From a checkpoint of a small image embedding model.
Training: adamw at rate 0.0012, 6600 steps, batches of 512, held-out accuracy 91%.
Rows from block 2 of a small image embedding model, named by matrix and row number. Rows with one number belong to one neuron. Each number is 128 + 32 x the weight over its row's rms, rounded and kept within 0 to 255. All counts start at 0. Numbers have three digits each.
After each neuron's rows are labels from the 100 images, of 14848, where the neuron reaches its highest value: "responds to" is what is common among them. Only what is clearly more common there than usual is listed. The data: pen-drawn characters of a made-up script with 800 signs. In brackets: how many of the 100.
# fc1: MLP up (model.blocks.2.mlp.fc1.weight, 768x192), inputs 64-127
# fc2: MLP down (model.blocks.2.mlp.fc2.weight, 192x768, transposed), outputs 64-127

fc1.401:153139148147102145138119110174062167181143105119130137147138147117140145154146158112123116165153185145162101170098174122107161090146092064172146133124131142134158107184124141129154127117159108
fc2.401:234159104075108085135119091095181183155088125137152115119144095132237153169116101150139146105107089112170102135092064114133088140120123098106053166087101102132135141091149123148116146087106135
responds to: dark on light (93); four strokes (47)

fc1.627:114162116196163126202075091137122166123077082153153152088134181102098112098151172086141135121128130113100142146141181135140201113094161114117130091170067095132170161135097127180137137176119153
fc2.627:103120108134135092124129190113125104133178138070126135102079098150133187132105091103122163125134161116123151061102086153118137190133104108127181151058161166104087124087149128100128107103132101
responds to: only straight strokes (34)

fc1.470:205115111141177101079133128070076093141120141155137196083088111098156138086074131120105073128149154167160055099133131039063162140098121100092193163156103166137106095023122137080118169136124114
fc2.470:070087140141043129107112118161175121058170119116116100159183089113132171141127148102140141106111132123106129142130152155141161143131113175150106115108112160067114158144115095128121073113138115
responds to: one stroke (43); only straight strokes (39)

fc1.532:181100140061171094169141170092168125149146111081158095117086130125131154030141165165156177088152130105093167161141128143101134145128134100133087150071154148078133153090136140159118129082148093
fc2.532:153153092178097176172126036126135175077138123150228077146093129136139090140149098139091096119129117142106119133163127141149075132143135077169074178157127111137178151135057145149131110175092134
responds to: four strokes (50)

fc1.103:153107137104125157136137201119106097123066137130118146133133133152154145145125136068121107146108172130136082104084129127124164144162148150097161108119163113092098114102218160150132150140120091
fc2.103:140111089134133122137106072066137165139150077107133125159090116069132129131120102121147146079127073148073159161105092114131118100077091091147096118122107136144139154086094109139114135108077105
responds to: thin pen (72)

fc1.90:143070170118195104140112131193094113128150088182156052176140094164115188118091136141157166135126118132138101130133096112126139159119203178187081169097097157125156079114116118117118134090135112
fc2.90:067173143100134156181099156141165145152117098116180095075114087150077138147103089120137092200169110157205117150092111152148079134120095151118124151141119109149139190144138104152128098070125165
responds to: four strokes (57)

fc1.112:086126110140122126123075127149107143119137137170099133127162206060154101077182132170126109126136153092096111136157120183128166130089165134141167069177140128073164164170084117119146102125163133
fc2.112:182146120147151083130162144085100095137151128113110088116098111149097204148049124099122148135128093101127164102111111081149151168097115099135105115109128125147091091091144128076160147121102071
responds to: only straight strokes (49); one stroke (38)

fc1.45:134176109154108055076195143117142123082071103136107114116115179104059146178148131154122072074121104114072048152136127151150169072103178117109094138135091071076097155119144173085056125142110146
fc2.45:087142123104097139130053175132147155083126123108103091143232071104161163147138080120140116127135103117131122115056101158165140195089061217159104107128140113090166124116130069108137109064118129
responds to: only straight strokes (44); one stroke (41)

fc1.512:097153135140099147108132138152114119123094148140213146148118172118071130158146156136198110148138159161151137173131149136136113075106182107178176200105138113144123115164168162107165137142137135
fc2.512:179148166076119138126118129098095128183167137173101102106119146168186151072060079094123120110106144089070132106051045098102142152165131108162122064147131176132121071119153105109117135077153081
responds to: only straight strokes (44); one stroke (42)

fc1.98:117105142118119154128126149132131098086177119169187159178134164137205119136149153127142151019135127118043116125136138157149054181115161130189165175174115163106123164132146122106158132110143114
fc2.98:184114126120152132155119122124120173134137121111124078096136074102117114116153122127144136150133120156155167185112129190116129101094063126103056085126148124149139120127107094178105183128094116
responds to: four strokes (71)

fc1.329:161103113149179117081155109139127117119067120159092123182113110182183149115118170106122173098125133094065158070117137093114087109131171188119138116131102080097063112073140141150116119172126114
fc2.329:125148116082074139136109137107133173128178138108155121132174124043136108150141073158103114109121115178152101212126119151132157131141103101140089127150133156153152122136131072082131156059090145
responds to: thick pen (60)

fc1.571:144156155119117119133134164067183124155113121099148113041144118162106168124139098093152138086195154184080161136093103143163118110171122128065097125159166085135116166080144089105104129120155118
fc2.571:117140133125151152114126151145057096171137090152100192120187150110113157145078154109079068128159177121115054108080138060179158090112166169111173097165089141167112079137137145147129111132142157
responds to: dark on light (80)

fc1.115:138089151140117125148134110124149121131092116108087157101169171109100157138092121150170181069124127053108168139117100134120123151047156184121117072082128100077136136116072107116146123107146070
fc2.115:148118160115112127087077194129100103135163075106124097115134094085101171102097114070079110155193178171163111091042123096126175101095087146132127123126057146153129103141161088074123113092150144
responds to: thin pen (62)

fc1.677:147092125137159169134082132146138119092103105101186155148104122127115161085163095162047115060137147094048148087142063153118184138143146131136117170091126104026128139127128116095143151126126087
fc2.677:124150113124074112110122115127115135181190130153122092130079143116090146131093174118186168141073110126182118174109202101144085094132104115163116145172132195214124113111103109157121071100105145
responds to: dark on light (76)

fc1.11:108041114198122166125168144098144116117136147067140103175106092131156170085138084175143097074124121119077094165159073149136157148141098089186104143117165126116103149107140166138177114135140102
fc2.11:171132161102114129118089166118083152087112098158135131110087095102074104122114175108113157195161131187184145129101204149092118101099110069108141136154091105171125096138181101101142136111144163
responds to: dark on light (98); one stroke (73); only straight strokes (73); thin pen (64)

fc1.169:129085130124166092073179129080092075128160088162068151099122151118108103127051153138084165149114152079169146104122157026134107104129144131091152152171096197120043094069155162117094138128113121
fc2.169:119123183127107100120108102148188146137142152106126135129159099078138125104124088086115088138160128144157074112070085120120115103030075137120137110088179139148172157165105088117109101107178125
responds to: thick pen (63)

fc1.94:171178108196131125079188106137148121108082119141116121062105157050117147102101105154130085075119131086078105150142117131118146098078137095089138085180117072050131131133123161050098115138125129
fc2.94:082135135084092125162066133119136126160145127134121110184158077145118140163119131092150147127126109143098141144100099116128147115160079138190116130103079165162112117120135089175166097107132146
responds to: only straight strokes (36)

fc1.69:156093142044130105078221129121144148150091153141129146134178114118147135102183098093194115148101153102165144186109089155082083069114099199107145171109151134182104109107157153132092167099165076
fc2.69:225142085147110151144170117080131123134138120161194140150060181136135077146148172135135128122146104143110165164143188108153085044169153000151151120199117117071100101147170161104124151168109110
responds to: dark on light (79)

fc1.673:173192151120098111192133116132109148142162132106101086070083101107093157092130153123125184150140107109159190127116166108078124072081106076075108114081150162129137092126125085181108130117145127
fc2.673:137081163116097135089170129109121102063174080117149091153093066170111122143133092166090154127120089122127149097145096097110136103120120098112127186095095145112105131068163176131120077113130091
responds to: thick pen (62); four strokes (56)

fc1.209:175134112132153090057149108104128131144084124152033217101152169074112082130118117081101116034127164150058089107105132074129146106117093125109211073188106114110080160085164179112125150160133116
fc2.209:039137166090118148181100130148134108127168080126219134161057106151112165129113108122137135179122089130174084161136093123144105109116146122157123131113130162153133128132086098211137087122124188
responds to: one stroke (44)

fc1.137:124088149123163160049105092174074143123145129043082120132167134087149093131177120147064152157126147118109165161134132078113164060113127117095141162124112123116136156147168124165105101137125132
fc2.137:161125172081149063094228152121123103172124085133120098138139110111123154132100138113134160135157135163171133104029141111131132180117152170124162165159094136162088103106149154091086168083156110
responds to: four strokes (52)

fc1.96:188088123150169167179141144142106128151084131090133164157116136121069166093106124092142089135122166128151098132118129090067166127172125082179194194126168077193107120097125124152204176134130103
fc2.96:154118091115127074089147125100091140060177115132173160100193110097184117137190126106099175079122115124139130149060158190157152153096144158098128118119086177089114115119170139105077134086106119
responds to: only straight strokes (36); one stroke (35)

fc1.180:107135139121136119162137121102131094116112171149119160107142174157225130135147122153125119027112147100021077118126130157175109206152134126137141125164195136067103161124109146147109132126150136
fc2.180:156105129101124115109080131117093149141157061137113041157110095115077172110103126096128125204157112114166163141129130110129140077087100117148041118118091130169131070118114080093152085088136135
responds to: only straight strokes (38); one stroke (34)

fc1.68:142151141141157147133116155128178159112080137129119043145096084104176116112167137148152144127156105139133143163134121153125092159131092084177065124126164075100152171113153114155148147128125119
fc2.68:174138131157086108157105044106138125133155149094106133146117107110147133105119121148080136165120127097187149101152105102112127122119113068125126099054157114122132125104071091186103091177123147
responds to: four strokes (46)

fc1.679:153162144194101137158142119133102159133088139099057140075082119106089142131134150069113108065168178161098104142117176138080182098113086065078170092121174094126150153095168121140160128171144123
fc2.679:120125138101102115152106105143152126171138114125143096094152141140166133160121115107122132174119120116206129146078115131149099142137132141073119106116121139166122139166102119149109107067120144
responds to: thick pen (61); four strokes (50)

fc1.688:137060089113115144083128117077177134147124132142173103122079083112134166129110102123096142129135092184167154061113073114158148097087060114120069191142104159142113137067111094132139104117106134
fc2.688:112164154136173110144131137139064166119093181124077116147178172144158099139145182149183098104093152108079095197141155150120085119143161177125112089136202096117153076174136134115096175172144147
responds to: dark on light (84); only straight strokes (66); one stroke (65)

fc1.680:156091146145168141140114127143174136111165118073152112126092135107203181090145122165101126090132139104082154080104120186091153148147153050138195127054109179046108128150145110131133132111137098
fc2.680:154135084073097075135127112064102165187144120133138129176137104114027095167095136151133134154086069116142111182188120120170108084133110140127117107160130128165156108101106145132125145081066192
responds to: only straight strokes (36)

fc1.697:159071178141177106147126108167108057147105138207136124161133136146125097084119159121154145088137134069101125149114149136140052106103162139146149111191137093139113141176128115136133134125178066
fc2.697:133148096153119138104124074135156155097095178127064147120180182114154073158123114155152120094091132086095098154167094121133115169121189184130114084135207133091156181179101116074118103162089138
responds to: dark on light (80); four strokes (54)

fc1.403:166149133106117114125147128136091096147135155148120108062093187075085127117119113145126190128123093172153113164107175111103165142167111200169115159083090203183141151097156120144115104112092147
fc2.403:128133117161131152160121102149174109101118109122184126167140096185193150141121147114098086121133148071130136115155076146143124135089136071084108114123171081072133078145087132112134153166159128
responds to: dark on light (81)

fc1.108:172168128178104141153137118177085161139165162096069175044089181129121158110152097067155087113134182142135079132123143122096198094142095050048176128118165132099145121146170144134157135137142127
fc2.108:122149132075095144149092098113147146150126102160168129111156118120209116185135098110147108138134140143171122159062120150153083125132092112126107131133068099125139131146122091122118142051141141
responds to: four strokes (63)

fc1.255:103152122143086143121132086151111169079098119206133112134205150140090139140179151129175091137126114162139109166147212152105123085135143204152128130190128083124157128169124130112137081166126155
fc2.255:231110075122160129144151105082141099115151117108134177109071157153231159129114127131086146070116144110072159127093116126134144195190145030119157127139139153120092140083134130123136169116071068
responds to: only straight strokes (44)

fc1.719:124008101063103136161116130091106144102164108098151101116124037113157113113129121093126074130190091191131144148099104165175112115098004072116087109095099191108128129121114110163090105103104123
fc2.719:085192200169127118118149133150170134143087181127075103128181185149101082111092155195158097138098166073122130121153193142100132133169189199131141122155191120151128162183096120089131173169200177
responds to: dark on light (81); four strokes (51)

fc1.141:082156113137153140123110133161094124157082146171165190158121110159108115140086166143133137188142162135194084115140148108137088105149111097159194156119145104154112124146129117120171136088130132
fc2.141:190156141089124123123088173054094108161137025141155120089137121128112171114106121083108130113201118155090119124054112099124170091125134107124122142141031143135114108075162101121136134060145148
responds to: only straight strokes (42); one stroke (32)

fc1.318:106101143146102163082130123101122154113105124167119167128192146160103139145125130130235113132124149145138143193149152112129115079140139215139168120160136112146127100106139140107158085150153125
fc2.318:168094148134145149133137119127095141134133177143107120167079168154213138098129126080104095099099134085072130151056113153104144188181177077188103111155183142104137083143129118156119181145145059
responds to: only straight strokes (47); one stroke (37)

fc1.414:172161125147140099113151145077147155167104135167144084073104139125066146136091082136157097121130137130123076149136072087123120111138165094107103183167124130197185134023121147113135105144140135
fc2.414:057134080112125115129185210107130060118126121140116183114140156182135094156127157152120137141125127140128150112148182106146115127199172131140187129132099135091050135115177183087118142123109119
responds to: one stroke (68); only straight strokes (63)